From a checkpoint of a small encoder-decoder image transcriber: encoder widths [192, 384, 768].
Rows from block 4 of the image encoder of a small encoder-decoder image transcriber, named by matrix and row number. Rows with one number belong to one channel. Each number is 50 + 15 x the weight over its row's rms, rounded and kept within 0 to 99. All counts start at 0. After the name is the row's rms in percent of the matrix's.
After each channel's rows are labels from the 100 images, of 14976, where the channel reaches its highest value: "responds to" is what is common among them. Only what is clearly more common there than usual is listed. The data: seven-segment displays showing three digits.
# convs1: grouped (8 groups) 3x3 conv (encoder.blocks.4.convs.1.weight, 192x24x3x3, standardized in use, each kernel summed), inputs within the group 0-23
# convs2: expand pointwise conv (encoder.blocks.4.convs.2.weight, 384x192x1x1, standardized in use, transposed), outputs 0-95

convs1.98 072:63 29 45 60 35 42 53 42 33 52 40 67 76 30 25 65 40 23 59 36 59 62 31 52
convs2.98 093:62 38 30 48 66 55 31 65 36 59 37 51 44 66 59 58 73 53 42 64 52 58 62 46 45 60 44 32 41 56 75 66 57 34 60 54 39 37 59 57 39 41 53 35 46 60 57 53 51 95 50 68 73 44 37 62 42 38 40 42 37 73 73 53 33 49 54 58 69 51 61 47 82 54 50 65 37 64 38 57 50 27 53 52 39 42 69 79 48 42 84 32 39 40 54 28
responds to: decimal point

convs1.187 065:31 57 62 71 42 57 52 61 42 29 46 36 58 30 51 76 31 65 44 45 53 76 23 65
convs2.187 108:51 42 28 68 38 44 45 49 41 38 64 34 45 61 21 54 45 32 69 27 31 27 39 41 44 46 49 51 29 45 50 56 62 42 39 79 33 54 40 64 60 65 42 39 64 65 54 56 83 36 58 73 46 43 73 46 70 40 41 46 56 34 32 49 56 32 38 63 45 51 31 71 31 65 50 68 49 43 44 43 52 52 55 55 41 59 22 35 85 44 45 34 53 50 65 50
responds to: the digit 4; second digit: 4; first digit: 4

convs1.40 051:57 48 42 73 35 56 76 41 21 50 47 52 51 24 57 49 44 24 35 82 47 51 48 59
convs2.40 096:71 38 62 38 59 39 66 48 71 63 34 62 45 26 62 80 25 64 75 53 48 65 38 55 41 44 70 62 56 73 54 48 57 62 45 43 56 54 55 49 58 32 54 43 51 47 52 71 48 63 44 71 53 68 55 29 64 33 60 49 34 81 52 62 24 59 39 62 67 52 70 51 53 17 54 73 51 99 50 56 43 29 36 43 23 76 41 38 55 75 39 54 50 59 29 21
responds to: the digit 6; the digit 1; first digit: 6; second digit: 6

convs1.25 156:84 66 53 83 56 55 60 55 41 78 48 55 55 41 27 45 65 47 56 32 32 60 53 41
convs2.25 095:46 49 29 35 51 28 39 57 30 46 45 57 50 72 35 44 47 43 29 53 13 37 60 48 60 42 19 45 51 31 36 44 64 77 64 64 42 45 33 56 46 25 39 52 18 48 30 40 41 34 81 13 20 52 61 51 56 40 62 79 22 52 69 73 46 60 78 35 63 42 26 79 82 30 52 37 66 45 51 44 69 46 36 53 73 51 52 42 35 54 25 32 57 42 62 65
responds to: the digit 6; the digit 5; second digit: 6; second digit: 5

convs1.21 092:69 48 91 54 53 60 46 62 40 55 52 19 46 30 47 46 66 69 42 48 47 48 51 20
convs2.21 089:55 49 53 10 47 31 30 31 47 60 42 43 42 61 60 56 71 59 44 60 56 63 60 46 43 24 54 99 62 30 59 51 57 50 50 30 76 28 51 35 50 40 84 32 48 41 74 61 52 41 63 49 46 56 60 37 65 53 39 38 41 36 25 73 47 59 87 30 48 47 52 49 44 72 42 50 27 43 69 22 44 53 53 55 21 61 52 58 58 54 22 54 28 49 45 35
responds to: the digit 5; third digit: 5

convs1.128 086:53 53 70 30 30 23 61 50 45 59 58 55 73 54 46 35 68 59 46 43 50 15 75 44
convs2.128 098:30 43 82 46 41 55 74 50 61 48 58 45 67 44 72 54 51 70 31 42 35 36 82 41 43 74 56 33 43 42 48 50 56 32 70 62 52 63 44 49 49 50 39 62 50 56 65 53 16 55 24 42 32 44 43 56 61 29 42 56 31 53 46 80 45 33 75 40 69 27 45 70 34 61 47 56 16 54 56 43 75 52 34 62 73 39 70 41 34 56 47 45 59 54 71 35
responds to: the digit 8; dark on pale; first digit: 8; second digit: 8

convs1.185 051:32 77 48 66 29 39 31 41 56 32 58 47 33 15 54 39 41 40 38 43 62 50 50 29
convs2.185 096:49 55 10 47 52 55 39 75 55 54 48 49 62 54 67 64 48 50 36 45 28 14 49 43 36 50 47 61 78 60 32 53 25 39 59 50 64 21 26 43 66 31 37 62 52 58 45 54 46 47 24 39 30 44 38 40 25 44 62 57 53 52 58 84 68 48 58 61 46 68 65 66 50 39 48 57 65 55 43 42 47 47 71 50 27 35 62 22 24 48 73 25 45 23 51 37
responds to: the digit 4; the digit 1; second digit: 4; first digit: 1

convs1.65 143:54 71 47 70 61 48 40 35 50 53 42 39 75 48 49 72 12 45 71 37 34 37 43 67
convs2.65 093:64 41 50 55 75 44 58 29 56 35 43 52 50 44 52 47 71 56 35 43 67 35 32 23 74 68 59 40 74 52 58 30 39 49 59 40 29 78 51 32 56 46 33 56 67 61 36 47 31 83 55 39 31 35 36 85 51 52 54 43 56 49 51 39 52 35 41 55 28 43 42 97 32 38 46 47 60 45 36 61 30 33 49 32 78 61 35 45 35 58 60 30 49 58 62 73
responds to: the digit 4; first digit: 4; second digit: 4; third digit: 4

convs1.94 056:61 16 42 47 56 64 68 51 58 60 42 45 38 63 48 59 69 75 33 55 24 51 76 62
convs2.94 098:60 37 72 35 44 45 53 57 22 59 39 35 54 63 60 43 37 61 66 55 61 61 48 70 27 85 50 59 70 54 50 46 44 46 67 57 62 74 72 65 39 56 51 40 47 36 44 71 53 49 50 55 69 42 44 75 29 52 62 33 18 73 66 42 32 34 63 36 57 26 79 53 76 55 28 23 47 62 48 60 46 64 73 50 33 37 44 45 65 51 08 59 34 81 99 44
responds to: decimal point

convs1.101 090:46 58 50 62 40 36 67 48 55 45 60 35 68 12 36 75 51 85 53 65 40 52 52 43
convs2.101 107:15 20 39 57 58 42 51 91 55 34 49 76 51 75 19 41 61 09 49 48 52 69 42 45 53 39 47 44 50 59 41 35 37 65 66 41 28 38 48 51 42 59 34 32 38 52 58 39 38 90 20 47 42 47 31 60 54 47 51 52 53 49 64 65 34 33 67 54 59 65 75 40 25 51 51 32 65 65 61 54 53 42 38 48 52 51 46 63 29 53 46 49 45 55 35 78
responds to: decimal point

convs1.178 112:44 84 48 45 34 19 63 32 55 76 43 51 41 65 37 62 38 74 56 52 47 65 52 62
convs2.178 099:21 42 38 50 52 69 53 41 52 53 96 49 51 75 35 57 50 49 59 46 46 27 42 65 58 50 50 49 37 36 53 57 30 67 57 53 33 35 62 53 68 33 23 70 39 88 62 37 66 34 63 55 21 57 43 45 69 35 43 61 43 85 47 50 60 26 18 63 50 30 51 65 54 65 62 72 50 55 62 59 20 63 26 72 62 58 40 48 32 46 62 54 51 49 31 63
responds to: the digit 8; the digit 1; first digit: 8; first digit: 1

convs1.162 079:67 52 47 49 55 86 51 46 67 41 72 52 62 66 55 71 34 45 83 52 41 73 52 50
convs2.162 108:68 61 42 29 75 44 46 49 48 30 43 55 32 34 41 56 50 40 52 50 57 67 30 26 55 45 50 62 56 44 41 46 51 42 52 58 49 36 20 45 47 45 70 51 43 51 53 47 47 30 63 49 62 48 43 35 42 51 25 86 43 57 35 71 57 52 72 41 55 72 57 64 35 47 22 42 28 34 36 69 32 42 70 85 61 51 58 57 41 99 55 40 40 77 59 69
responds to: first digit: 0

convs1.183 068:40 88 56 68 60 41 50 52 21 52 39 55 56 40 40 45 53 55 54 65 46 88 42 33
convs2.183 107:45 45 46 70 54 45 61 47 58 61 65 38 37 54 42 50 48 68 66 61 45 60 68 68 39 43 54 40 28 40 63 38 52 46 65 71 51 38 65 42 49 59 35 34 48 67 52 51 63 22 52 53 48 59 34 37 22 43 32 39 55 65 36 37 49 57 54 79 24 55 43 56 46 92 54 99 58 44 41 52 35 37 76 45 58 32 37 56 62 57 32 27 42 26 22 44
responds to: the digit 6; the digit 1; first digit: 1; third digit: 6

convs1.132 121:61 63 60 43 54 35 43 40 59 93 52 56 57 73 49 36 41 61 43 19 26 42 49 48
convs2.132 095:62 41 50 65 36 56 48 24 35 51 42 49 41 51 50 57 90 47 37 53 65 39 51 48 34 48 66 58 60 56 41 22 46 29 56 39 26 38 80 22 54 86 60 35 77 44 48 36 72 50 81 30 29 67 58 52 43 52 59 39 52 43 63 35 63 42 32 54 78 89 39 39 63 74 52 17 51 42 67 73 70 43 53 55 33 49 31 41 66 37 69 99 64 62 48 27
responds to: the digit 7; the digit 1; first digit: 7; second digit: 7

convs1.47 120:46 30 54 47 46 55 29 57 52 33 65 91 40 62 76 57 42 75 55 52 64 47 35 42
convs2.47 099:36 34 45 58 37 41 06 22 28 61 49 61 38 62 73 54 68 51 68 63 35 37 40 70 41 31 16 32 41 58 48 39 47 49 57 43 62 55 48 77 54 53 42 29 41 59 58 51 62 21 39 50 51 69 54 49 54 67 49 41 50 58 32 58 44 33 43 42 46 54 38 36 48 65 51 45 44 38 49 54 56 55 67 59 25 69 75 50 41 28 37 48 38 46 37 54
responds to: the digit 4; second digit: 4; first digit: 4

convs1.46 087:32 48 67 34 47 39 60 62 76 48 71 47 57 61 56 64 61 56 84 44 61 20 35 55
convs2.46 099:26 59 61 68 76 65 54 48 64 46 51 44 56 59 43 32 67 39 82 22 62 35 54 43 67 55 52 55 42 39 59 58 47 31 34 48 55 45 43 21 24 29 25 45 45 48 76 68 65 28 62 57 66 79 50 33 52 30 46 71 52 51 55 60 63 33 63 53 39 51 61 28 45 34 64 74 42 20 76 52 55 37 55 35 50 30 43 70 69 70 56 33 46 35 55 56
responds to: the digit 8; first digit: 8

convs1.5 071:50 81 63 65 55 55 26 60 22 45 77 60 60 55 38 53 48 68 77 66 55 52 46 43
convs2.5 103:26 43 39 50 27 38 49 59 54 57 64 59 61 57 64 33 53 35 56 69 14 27 45 39 60 47 53 74 62 40 57 74 38 42 34 20 87 61 68 32 39 55 40 80 48 42 65 54 59 30 70 74 57 44 56 34 48 69 63 29 51 24 24 54 29 40 55 46 42 52 76 63 80 48 60 29 43 47 60 48 53 34 38 46 71 48 43 51 72 48 55 35 47 43 59 44
responds to: third digit: 1; first digit: 6

convs1.100 091:23 47 28 63 30 51 68 44 41 50 45 51 63 09 43 45 43 37 40 49 73 55 68 58
convs2.100 100:57 59 22 72 55 24 51 59 85 12 28 44 50 62 52 62 68 52 51 63 35 49 38 63 28 54 61 40 76 46 42 52 83 33 31 78 53 48 53 74 50 44 66 57 33 34 59 48 48 73 73 47 44 50 44 54 44 51 38 39 39 53 66 50 55 69 41 37 32 60 63 43 71 51 38 32 36 61 37 38 49 69 43 35 38 23 48 23 41 47 60 43 29 61 69 65
responds to: decimal point

convs1.8 122:62 23 74 35 59 60 48 50 55 55 27 34 60 65 60 50 46 70 09 55 46 59 41 48
convs2.8 087:47 50 39 46 74 45 25 76 25 37 23 55 54 53 33 70 45 49 53 31 50 82 44 45 48 33 51 62 21 45 42 38 20 34 57 59 36 46 26 51 59 53 45 29 73 66 40 33 57 60 54 54 38 50 44 30 58 66 29 59 60 40 41 59 44 28 43 81 43 45 83 51 22 33 58 46 27 75 44 58 54 42 58 27 56 32 55 50 42 36 64 45 70 23 37 38
responds to: the digit 2; third digit: 2

convs1.111 147:47 50 64 62 51 40 10 43 68 53 43 22 29 59 48 41 47 63 59 34 55 39 72 70
convs2.111 114:38 52 61 41 52 77 44 65 36 41 58 71 49 46 46 67 36 29 09 46 63 58 56 58 54 58 51 38 51 54 53 60 40 60 19 84 25 28 60 30 26 56 62 22 21 37 26 53 73 54 53 31 09 65 63 53 62 48 22 49 49 50 28 37 61 73 31 47 57 42 55 50 52 38 54 66 40 52 71 42 54 35 61 48 59 39 49 62 54 39 31 54 50 53 50 41
responds to: the digit 5; second digit: 5; first digit: 5; third digit: 5

convs1.22 126:61 50 68 44 55 58 37 67 49 29 56 35 34 38 54 39 70 71 67 20 55 61 34 24
convs2.22 097:52 75 55 52 57 53 21 34 32 30 57 41 41 53 45 71 37 44 56 54 39 49 47 35 54 73 46 75 38 19 57 55 26 35 39 31 83 34 19 39 49 32 33 60 66 68 72 25 42 40 41 54 57 57 59 44 51 60 45 49 57 48 61 37 76 66 62 40 38 46 39 54 45 59 63 28 39 77 45 49 37 38 70 29 46 69 52 43 60 72 50 51 54 56 32 75
responds to: second digit: 1; third digit: 1

convs1.3 075:52 51 77 62 74 49 62 52 35 66 57 28 51 63 68 38 67 79 57 53 47 45 39 22
convs2.3 097:50 50 40 15 19 53 62 62 53 72 51 50 48 35 40 47 44 32 39 62 44 44 41 28 46 49 38 44 54 84 61 50 57 51 26 27 40 28 84 23 40 38 50 43 30 39 47 53 25 49 86 44 58 59 36 49 59 49 60 33 31 26 21 57 51 66 38 48 32 61 76 53 47 39 61 36 31 72 74 70 33 53 37 41 52 63 41 56 37 29 57 90 49 44 36 63
responds to: second digit: 5

convs1.161 113:71 69 62 40 53 33 48 52 45 53 30 40 62 58 57 71 76 36 14 51 34 30 54 50
convs2.161 107:69 73 68 36 59 39 42 33 42 47 42 49 51 66 61 48 59 70 59 40 59 42 49 49 68 58 81 37 46 50 37 57 63 59 35 52 39 25 33 27 77 08 49 30 27 36 42 46 36 55 47 36 21 31 45 37 53 50 35 34 48 56 35 64 42 44 56 54 63 42 65 54 55 50 25 38 61 55 54 41 43 42 58 38 36 47 38 41 51 50 50 45 47 52 19 28
responds to: the digit 2

convs1.154 124:69 20 49 33 61 77 39 66 54 25 62 42 44 48 30 50 54 38 67 53 38 68 66 60
convs2.154 107:29 31 25 47 33 46 41 69 35 48 47 45 48 33 60 64 65 44 22 48 64 49 41 38 70 60 53 38 51 43 65 54 59 40 47 49 15 48 36 38 54 05 50 59 44 57 73 28 59 47 59 52 53 50 54 51 12 29 22 77 74 37 44 31 75 35 41 79 45 78 58 47 50 61 06 72 37 54 47 33 48 53 56 57 18 48 54 65 44 33 37 61 44 52 70 41
responds to: the digit 8; second digit: 8; first digit: 8; third digit: 8

convs1.189 070:38 59 52 45 17 45 52 45 50 78 46 35 26 52 32 64 35 42 45 68 64 18 46 54
convs2.189 091:29 82 72 59 39 86 56 59 96 45 25 41 55 59 30 55 32 43 35 66 56 58 48 56 51 47 59 47 35 32 45 30 53 48 47 46 56 42 64 44 47 75 51 41 47 69 20 68 71 47 36 72 36 64 51 61 44 65 56 52 25 68 47 39 47 53 38 60 72 77 60 55 42 33 34 20 63 58 20 54 45 53 51 36 18 53 74 41 44 33 45 22 71 48 30 47
responds to: the digit 8; the digit 1; first digit: 8; first digit: 1

convs1.19 122:66 63 70 35 61 49 50 56 56 51 43 40 48 40 62 73 67 74 45 24 46 58 38 12
convs2.19 090:88 24 65 48 62 48 57 49 67 45 59 92 62 78 42 60 48 29 32 39 05 47 34 55 67 37 37 34 66 61 38 56 47 32 68 19 69 56 19 55 32 49 33 38 37 36 60 40 27 62 66 65 69 65 74 43 44 54 56 37 53 44 39 38 46 46 52 52 40 63 52 52 30 44 59 56 30 34 52 44 40 55 49 29 59 61 35 65 57 16 45 63 73 49 50 64
responds to: the digit 4; second digit: 4; third digit: 4; first digit: 4

convs1.184 098:67 64 48 54 22 51 47 51 37 57 64 24 54 42 77 57 25 81 48 51 37 42 51 32
convs2.184 095:51 38 47 67 37 62 40 60 22 62 62 45 82 50 43 34 37 68 35 36 39 50 88 52 52 44 52 49 57 60 63 45 63 43 40 74 25 51 60 51 45 45 46 62 38 57 45 54 99 25 52 34 28 49 58 36 50 67 61 48 25 43 43 54 62 46 59 43 51 37 33 50 42 59 54 36 30 62 45 55 58 38 44 34 43 58 61 56 34 60 35 50 39 46 58 74
responds to: the digit 4; the digit 1; first digit: 4; second digit: 4

convs1.74 144:37 24 67 46 59 45 40 64 25 38 39 66 80 74 32 42 51 53 60 43 59 36 70 52
convs2.74 111:70 34 57 47 48 45 61 46 56 47 37 76 48 33 31 37 31 48 60 39 46 49 77 48 42 57 28 56 74 62 20 66 39 58 21 24 64 29 49 44 39 64 55 40 82 31 33 37 70 48 44 71 45 53 15 45 60 49 63 58 63 35 43 51 35 55 44 42 62 43 55 44 63 34 20 59 54 59 47 69 61 58 65 72 49 69 50 33 70 65 30 50 50 53 77 30
responds to: the digit 2; first digit: 2; second digit: 2; third digit: 2

convs1.83 082:62 47 49 54 60 45 43 60 72 52 81 58 49 30 42 59 78 59 15 70 60 43 56 65
convs2.83 093:73 45 44 52 40 39 66 00 42 36 71 38 35 60 64 52 65 65 38 40 52 73 19 76 39 71 50 69 59 60 39 45 54 34 54 59 47 54 50 38 19 46 50 52 41 45 51 64 37 53 57 71 51 34 57 33 33 68 42 33 37 41 34 39 61 37 51 45 39 50 51 40 80 48 50 54 49 41 51 46 37 54 72 55 64 49 42 53 52 50 51 64 58 53 54 28
responds to: decimal point

convs1.131 071:24 48 38 28 21 30 42 34 29 59 38 68 42 55 55 45 49 54 44 63 53 35 31 26
convs2.131 110:40 60 61 31 71 68 40 57 75 44 32 43 51 54 46 57 54 54 60 35 22 45 45 73 37 61 51 56 68 42 29 48 77 58 55 51 51 59 47 69 46 41 36 76 52 55 28 38 82 28 37 27 65 52 48 48 15 54 57 28 61 42 31 32 74 84 42 64 48 53 49 47 65 50 50 63 47 52 99 26 50 44 47 48 64 41 36 66 37 44 72 59 70 55 32 40
responds to: the digit 7; first digit: 7; second digit: 7

convs1.136 086:42 37 40 68 46 49 58 45 69 31 42 60 36 52 17 71 46 34 65 78 38 67 48 67
convs2.136 102:29 52 57 81 60 42 49 37 80 43 35 45 71 62 36 60 51 73 41 55 31 61 51 38 37 63 31 36 47 35 70 41 38 79 44 56 47 51 43 38 31 69 79 56 45 45 51 34 45 38 57 56 68 59 41 50 40 55 71 48 37 42 54 57 12 50 62 15 77 70 45 49 56 40 40 65 41 25 28 48 62 45 41 40 61 26 28 45 54 61 54 67 51 33 40 55
responds to: the digit 1; third digit: 1

convs1.26 144:49 35 09 65 50 56 58 47 55 72 34 59 72 35 56 59 27 45 36 50 41 42 70 62
convs2.26 105:49 40 38 16 49 51 65 42 78 31 50 48 44 43 72 27 43 80 65 46 31 93 21 29 65 52 53 61 38 74 41 38 48 51 63 21 37 28 45 88 39 52 58 78 34 42 65 40 54 54 49 33 58 62 49 36 60 29 53 36 70 45 35 44 37 70 50 46 44 57 71 41 43 32 65 40 46 53 63 56 39 30 79 62 41 51 27 29 58 49 59 54 43 56 58 52
responds to: second digit: 5

convs1.142 106:39 48 49 25 68 64 68 37 44 71 54 49 26 74 55 25 37 49 48 49 35 24 64 57
convs2.142 090:38 58 53 68 71 53 36 42 63 53 75 62 68 50 38 57 78 65 62 53 32 17 90 48 59 31 38 77 47 47 59 43 47 49 43 73 52 70 45 62 60 29 54 34 26 50 66 55 39 67 56 64 31 46 79 52 46 60 44 44 66 57 32 45 44 71 46 61 69 54 75 55 49 75 37 36 30 42 33 56 43 77 50 67 74 18 68 44 27 59 30 57 46 54 43 84
responds to: third digit: 5; first digit: 1

convs1.61 078:56 67 54 56 51 65 69 72 64 65 36 35 73 66 32 66 15 47 50 59 46 30 41 49
convs2.61 095:29 42 54 67 40 51 50 45 23 80 80 43 60 60 63 62 50 59 42 46 39 42 30 60 39 50 59 71 69 77 63 41 54 69 61 54 37 51 53 50 68 44 29 35 37 49 45 44 49 64 39 66 38 59 50 47 46 34 63 47 59 51 31 58 54 63 59 52 46 76 69 17 53 30 61 55 54 54 58 57 28 46 41 50 38 46 54 45 39 30 41 31 71 44 63 26
responds to: the digit 1; the digit 4; the digit 3; second digit: 4

convs1.33 076:58 24 32 68 61 70 49 47 53 26 58 46 74 57 77 37 31 43 59 34 47 58 60 30
convs2.33 116:39 42 52 65 61 43 39 07 07 54 45 52 43 61 63 39 87 31 35 50 20 66 44 53 49 34 42 82 27 42 87 50 62 63 57 26 50 52 64 52 73 70 52 45 57 40 53 35 27 58 45 52 53 34 60 39 67 42 46 38 24 57 55 36 66 45 45 58 72 27 20 48 48 58 62 44 56 59 51 38 69 35 45 52 50 64 57 40 39 44 79 58 49 19 52 60
responds to: the digit 7; second digit: 7; third digit: 7; first digit: 4

convs1.108 101:57 70 37 20 54 61 74 38 61 57 64 61 64 49 68 66 27 54 46 59 73 60 27 51
convs2.108 099:53 83 84 61 48 58 34 64 54 46 37 44 53 36 33 54 41 66 34 36 46 51 61 58 63 51 37 34 58 57 49 49 44 69 64 59 55 66 61 84 52 84 43 72 64 20 27 32 32 50 68 53 29 47 42 34 55 67 66 67 57 57 86 59 41 53 74 68 86 35 59 35 65 48 41 51 38 68 31 50 68 47 60 69 26 57 36 33 24 58 33 41 58 54 44 46
responds to: dark on pale

convs1.190 077:53 89 46 46 45 35 55 40 44 69 46 64 49 87 53 59 48 19 51 59 62 56 51 36
convs2.190 100:47 21 52 64 53 38 39 51 57 66 45 54 75 46 41 34 38 29 65 53 58 63 59 50 58 47 35 74 48 43 46 55 53 41 35 39 54 51 36 62 84 65 46 47 72 63 54 30 48 30 15 51 51 36 56 61 58 34 47 83 51 30 49 48 41 53 39 41 59 69 39 50 80 49 52 41 33 54 28 62 42 47 24 81 63 61 52 50 37 46 37 83 74 53 55 57
responds to: the digit 7; the digit 1; first digit: 1; third digit: 1

convs1.167 120:58 40 49 49 38 75 49 25 28 54 86 44 48 47 49 72 43 45 68 45 26 68 39 55
convs2.167 092:50 68 33 60 36 59 65 35 55 53 76 35 12 49 36 32 51 42 25 48 49 37 56 41 52 67 51 37 58 60 62 55 73 45 51 37 42 45 62 83 53 59 28 26 45 55 66 32 48 64 50 34 77 71 44 69 53 53 38 69 62 52 62 31 43 67 53 65 41 54 55 67 74 39 60 58 49 29 74 46 45 49 30 83 75 66 56 64 57 65 65 32 69 45 37 48
responds to: the digit 8; first digit: 8; second digit: 8; third digit: 8

convs1.149 091:44 81 48 57 28 54 54 35 52 60 16 39 69 58 57 72 48 49 35 34 28 47 48 33
convs2.149 099:62 37 40 41 41 49 44 24 30 39 56 61 35 57 53 39 50 52 64 61 31 65 57 50 79 45 56 69 75 47 42 27 39 43 59 69 40 57 37 45 18 54 51 59 43 75 63 47 43 56 12 50 73 41 38 75 56 51 52 60 28 58 69 53 48 49 57 61 22 53 24 40 31 41 59 48 41 55 54 55 63 81 63 29 54 35 48 62 42 41 32 47 67 39 66 56
responds to: the digit 4; first digit: 4; second digit: 4

convs1.86 093:47 70 49 37 49 81 58 63 31 47 18 55 31 29 61 54 45 54 28 55 47 32 63 66
convs2.86 078:49 34 42 29 67 35 61 54 57 46 34 35 57 58 50 32 49 57 44 52 31 26 73 67 52 42 52 24 58 59 47 30 60 33 62 36 61 35 52 39 32 74 31 70 38 45 34 46 27 66 56 62 59 65 45 62 58 64 45 45 27 57 45 49 19 70 59 33 61 63 63 55 50 81 18 39 57 44 43 15 71 38 48 39 42 59 27 53 43 25 53 69 60 50 51 48
responds to: decimal point

convs1.160 084:45 44 11 52 64 59 39 77 62 64 45 58 58 55 29 33 65 60 54 50 80 60 55 47
convs2.160 103:50 51 65 33 46 39 27 51 39 54 49 26 74 63 34 50 19 31 28 50 62 51 38 74 62 58 51 00 59 57 53 40 48 46 56 77 32 68 54 49 09 60 50 37 39 40 26 38 37 58 67 37 48 75 25 67 70 64 46 58 61 77 26 58 56 27 60 26 49 82 55 32 53 44 37 43 23 49 46 66 50 76 54 50 48 66 33 65 41 30 48 20 57 29 72 43
responds to: the digit 2; third digit: 2

convs1.31 126:60 38 43 69 46 48 47 53 60 44 46 86 83 55 31 48 44 50 41 18 39 72 44 44
convs2.31 099:80 34 20 54 39 58 75 86 54 74 68 47 56 42 52 73 40 26 37 72 38 37 22 28 44 61 67 62 48 81 49 45 57 59 66 66 56 48 21 46 58 66 46 49 53 42 56 51 53 42 62 56 22 33 41 33 44 40 64 43 40 29 59 49 41 35 47 69 65 66 49 46 29 35 51 72 71 12 28 66 59 17 50 42 30 56 55 45 69 25 38 59 30 39 33 59
responds to: third digit: 1

convs1.75 085:63 42 67 40 51 51 53 19 51 50 35 65 71 38 55 75 51 59 29 52 69 79 64 36
convs2.75 082:61 35 87 37 38 50 65 54 54 52 49 49 68 42 48 67 43 19 52 72 44 58 39 50 91 36 77 45 54 32 41 48 55 68 77 31 31 92 63 37 40 51 62 71 42 79 55 51 34 58 29 21 41 26 46 54 62 31 40 45 63 50 52 32 55 19 38 59 74 62 47 45 38 37 61 61 58 52 27 45 80 48 36 64 45 66 52 78 46 13 51 71 52 38 69 57
responds to: decimal point